A small class-conditioned image diffusion model, trained from scratch: trained on abstract colour fields from 500 small random pattern networks.
Rows from block 5 of a small class-conditioned image diffusion model, named by matrix and row number. Rows with one number within an expert belong to one neuron, the router's apart. Each number is 500 + 25 x the weight over its row's rms, rounded and kept within 0 to 999. All counts start at 0. Numbers have three digits each.
Before each expert's rows are labels from the 100 images, of 14848 (inputs lightly noised), where the router gives the expert most weight on average: "top examples" is what is common among them. Only what is clearly more common there than usual is listed. The data: abstract colour fields from 500 small random pattern networks.
# router: router (model.blocks.5.mlp.router.weight, 8x256, trained with AdamW), inputs 0-127
# gate: expert gate (model.blocks.5.mlp.gate, 8x64x256), inputs 0-127
# up: expert up (model.blocks.5.mlp.up, 8x64x256), inputs 0-127
# down: expert down (model.blocks.5.mlp.down, 8x256x64, transposed), outputs 0-127

# expert 4
top examples: smooth
router.4:474509483509533485504498487491535492515538476561519505502506516504484457488492486490502487542513499483519502480514487491561517471520511489472466525517504504452503512533480484517453478474470488537497517523485503484480489529515526503488468481520498507517530495523518487481518518489520552493509529537537507506522467518476487470460544473497501499520506537501504448515528481520509515529508
gate.0:500499514504511482500498510503503500497504498468503500426450470491499495497499497492501490516483541500483547500500500485517492511487546499501518593501501499504495433511559502499503438500500507495500491586489514497500507463500499537501496501501484487543502549465514502499510496504501502499498497493501500504509537500499499507499497483488540525456478503503484550492530500502486500483500
up.0:460499505509508470504504552496500497530474469498507497488503500497501499499500500489500499507498496500505528500503500458499500505498516496474503506437516499497501506482520503485512496505493515500521496553493498502487500498501490549482483494492480462493525503491501499509503492506542499493494491491522499514511544498519483495501478494481497506497485498550514505467496494500499515361502
down.0:498430505491502523497508499500503500500501551474551500497541501423520474507503500502507503552498531541471508500482504461449489516470524498502525520512471489497495452496490501499500441500505525498500504499525491501521455535567438542502501534480502500529512508561459500503492498498502550523464502501500539572478496487499521524487479519526504494498495533545478504498475500500500512523516
gate.1:519507516557455489498500445502500500503501498499501471521502502509499518493500499500500511493500497498514501538501503477500488496503500499502493507500521499501491517499503493498474503445500501499500499383500506505473500530529498491498497515494495635509433561526497537507504500487486481481469435500503501500497498465505500512478498500500498500486499509498456499498501499492490498498501
up.1:500497500517490492504493441504499500517482497501506506617503517504485508495500499499486498501500537498488505497502502465494492477499497513503497502500510494502494529512517500490501524482552504488499460500500500513500494496542495495501472497498483504540484504505501497500503513453461497475424501500478488567528498511506491500496500513501499502500499498502506395501514500499482506497495
down.1:493500454499504492485546493500517503544482500552499502500499518492532501501482440500504528558503492503500500529517502525502489500500502511522501518515488488524502487577521526461507508500501499502502458542499502438500496505503492499522500502488500571465444553484514512500510504507494519407477450489477510483497499454503474474478503500502500501500503495502501498490506509485531507458487

# expert 0
top examples: fine detail
router.0:515500509522530521531511519514482546509482513452518517476528490516576474485514466490535453507494514479470504512490478490492514564521486497516540452484521471506509476500509502482449482489488511494472490466516510557481507475532450520503496501478476481521496481434508483504458454520494509507505510512510511505504503516514488415508478500521484461484516483493472506525504468496510528495489
gate.0:503497484497434493495506500499567497494501509511505494495500500499500497504500501497513498535475500500584499511569519450469501510503497501619504494492501501512509500519499573501499502495498500490500497498497507500506510500505535503520500499521497480516493495604526500500489506501480577499484502548496462495496491506508500501491505504489501512495501468511493500500500500497585501455464
up.0:499497506499535487509490497498500477502489499515502491489477498500510499496518499502492503515499491507498497501454500604517498498501501522500503502500502500492500501492500417505504498494504500497494513577508503496528505483502500475502518517550498479452502500487499505499500499498524423429473500492499519488496504474503498493505564492545496504500508518488503501462509515449367502526476
down.0:448487513578508496512503457520586500499542495499453501498511505500481564534489503499504586552499505510507499494445502500495501506500498498501500490494443519556489502561489503489501491503481497489496498491500566511481502502504496496505497498499506562482496561556526500499505495493492508549492500510514498500494542464488426554501481504508496515478519504500501500513499482506499500527600
gate.1:492503535515479500503498504500500493500535586500496501479496501526489501505513508509502496506505516500505499504517497492535504492501500501497497496498448496443512499491534482489502403403500495500497459436488482501498451477495500515498464507471497525561500528501506499505497499466491494530499500502527497521497494500474495478502501537498519517501491509465500497516530524496491500501500
up.1:487483507503505503499485501500491495490504519500448500421503501509484517466514488505514508519508483500506541510501474498588500500500495534524500501506498475534504503499518494571500503490515500501500496522491480497503478499482550500540497498482508517490509507499504499514530481481499492478507497499488497481500500535504499510502526499490513498503500468448502488512498489470533499465483
down.1:565500469497503459516488499492479515526503488493493504520493497504502557504511500501460500496479497500501504500516470503420507504507503508500494508498522523501501525502474535497490487500529498503494500477579501512442544518471498506472493500500502502504503506501502526493475502495500450499487500500503468509511498510499495499505519499504503508505498505465518572533505501500473501486499

# expert 1
top examples: smooth; mostly blue
router.1:527517464490519534503511470491534475504521518522530506510473517536459495480521527498486511523533485502508496509468520470565534495538512486495491476530485516480497508524498499511532544499520540538531516444508528478532462548540510473449487536504487537488518463556507518494511490481506474500507524521473478503511493516483514482515510492474469478486510471472511446559509503486509484489513
gate.0:510500504496507500507500501483513485496531474502502501505501514498500501502500480476490619501484526501500437507511471497484494500501473447504483507443505495499503501501510505488510484499506493500565500504488515515500500488501557508499507500517500498493504359609452527505495484498505504477498507501499502508503561506501504498497499501469513474501486501504471486504515490498487437501540
up.0:499507505498475499434501496540459500482505501501464501499501420500502602500520585500501492502560532490484472496501524502479498540485455526506495500499525499496490427492522502506492505499500512495511562520467505497500492503503558508459346492463500490517489505516493543508500508509506516488502468550478494480500494500505502505477485504502467505521501494493511527496499496471516502490554
down.0:503512499495498549502504511462499493534498500506498499534500488479498500497493493500499485505535532527504502446518502503497500500497496502501446478501478502485498576497500470524478496493501499503504499502454507503503512512501479596500460470500505466497383493496545501512505546519499519515490496501493513508500504509497502502497508618446517497493499487499501510495525531500501489480476
gate.1:496490472529495488472516499493498521485480498502516420508494508500500500500504421474496498500500503507488505500505509499500501513500455523499499503501501492500499507500464512545480500511468496527496501415500494511500500511492501506472501502506509489530489529520508460481495500434500526513500531495492499496501503465570501485500505498579505497483471503485493505504466580501500493490485
up.1:510557499535503502496494506498525542499527498500509504495499503479504502468495551542499581516507562498497494443481500499480498475509519515548492492495500497437475423500501546500522537498527505494505476498490500498543494500507498564499513514481502517480505479519500492538514502495507498517503515503506493501497524484500505519547503553491499549503514586492500504500502523433433506553500
down.1:510475501497499523502474500487491477503505526547519500461506522468496499498504605529485501504489500482494492498523520496502496492499481496498526513500496508509502477500495499531525490502502498499484568505500496500506597492508456487500514515506504489495560505494524495501485464501570511594523480515503498508498502504494492518502503512561443432528469485507458466498500521547500549498499

# expert 5
top examples: fine detail
router.5:484478526462514495511494530506508530458513473509491497529527462469531501535472467506533497479448535487475520500511520493491478462502469483544438501488539473554485494492469504502461476498480528496470514533507518532496524559491514510546525469449507485524464497455543501462513482517497523554498450487509518483532535495520487518499514541510488491480531484522475524489537517533528508488499
gate.0:477528503497501539488504521503416497500478494499500504532500503497504504500502508524498502496500497502502508500510500490494503475518499494490502501499498500506500500508495500500497494494495500478527498500500500500500490500499486514496500555500495515503502502544480498486536503505499497516587501505498499500501502457485500550506500503484507508495501503483500498500505468498538501502499
up.0:505501579500499574490504517499470480500528500499506502496492502500502561489501500508504497487500504516502496501520501504484501453507501494514485499501501497500500499521499493500497504501499498490501502489501502494512456496490493517497500597499498516497499501493499503499511504511498519497502504500486513503500509509452500563509495501496506497464499492395532548500503477500507500503500
down.0:499501500422520502529503500533501516459497470500501505468499510500492500507499502503471496561499499496502444497496501495504496500501500480501513498494507499498501498496491500600504470500516501509442505499500517499495507537480501511500494500489500500497498500546513500500498492523503499499475496500496502500533497463541473505474536498499498510491474481510499501504498501495486499481517
gate.1:492538498488498489495491514499500507499512501475509500492477478502500503501495499498500500456508499501514500500499510434507467508498500480452490504499538518500518485501514521500504487480492498521496490466496508498530486502495498533502504478492499507436500486501499501500502500495511497529504500526490506483499494519500502446500504500500496493506501500499532498500500492502566508488541
up.1:487513498500493474496497509501495504498510514489508501498454491502496510500496486500497478462501492536502498500486500488500483508496510454434500497499501500505524491498497519500497497498493503504503493462486533489500495506492497556332498462494499500492487495525498509500501501494505497582500502509492500496500499503488506466490499495506493500501500501502504499501500483503627510501569
down.1:497500497490497498516498515499489500498487498467501500503504480501500494491504495491505505511501500518503500503504498578501485511497497502522496500500489518501499500497500528414503465505506492522499466493480500501499500528486501534600501476508555499500496505526509510491502520500511537592498501498499524388485500502493501508501499500499495504497499504643503513503499478499500511481617

# expert 2
top examples: fine detail; mostly blue
router.2:480502422545514528492519443514541486539526502504479499504479523554505511449489503469469530501512501484528510496511503487544494507490504489489510542529495556489510498495474500490522503499539497525531491446477494482515483460498509491406483548494484501502526480497444517485508495486525480503533534505452472528461515514494514542479534453477483504470477478429502464551529487504489449500504
gate.0:500509494503427482505500492507500499518540500503566500475485500443500500513540506519499481496500474495519501505485544529515484508507438495500476540503503478500540487501500502498588534503443474513498499498499501541501500460502500506500500499503505501512502501499538523494502523484504500500537499492517508455502565495501500497493499521521499500449500504501498499482482483508496500485472
up.0:505494457480512512487500468505502498518483462500503573485497498500498501483506537488457521501406498499545502498492482497549499500506456423497497491501516410498467475489488521495505476499514498499500489488507494494506503477474499485392499483494503514501501508578497501520501502503503497494528483501499499510510503505498500500496491520517503499500500528474490344489504497499498498552525
down.0:436500594523502499499510497500483499496538544526551460491499501456479499495496500501501496510510596501503500530428533493503502502499546503502521500502484493500500512465513547502500557525522490502515500500498504501500494456524500502533518415498501501502577506504460492503502501507501515492500495502508502469485539510501492433496514490537516484502505548500564504502500523497502529502464
gate.1:496490477491486500503495728500500516501499514500501499468493498499501504500501499500505449498468475500500503500497499542484507500499556501500497500483496504524494504486509496500507499498499531505500499498501463462493499520499500499487501500499495494503500507556520489485473520461507501515511499500492500487498500490465493438536495507512469500494501501500467514501498500505504500501497
up.1:496495501498497500502494499473499503499500504513498506445499496500500532473502525506509470501480494507496506499500571493474484525499499502539487500505491502520500485496517501477493493500497514504502499499510454495497500505509492500474503475494493495493486528534542506507489504503518483487499470503501502500487501500432500499519490538501502503486550499493487450495497500530494501499494
down.1:542498511507495508500494485500500480503510434500503427521496503468499489489489489504482497500490501501493505464507489466490485502514431500480500519479507500504501520498487514470497473518517500507503511500501503493498490500505520505571499492509501498473498498460495498505500495501529502481470582510507484463496519518514477511505485510489449476516463508527475586501499502495501502511499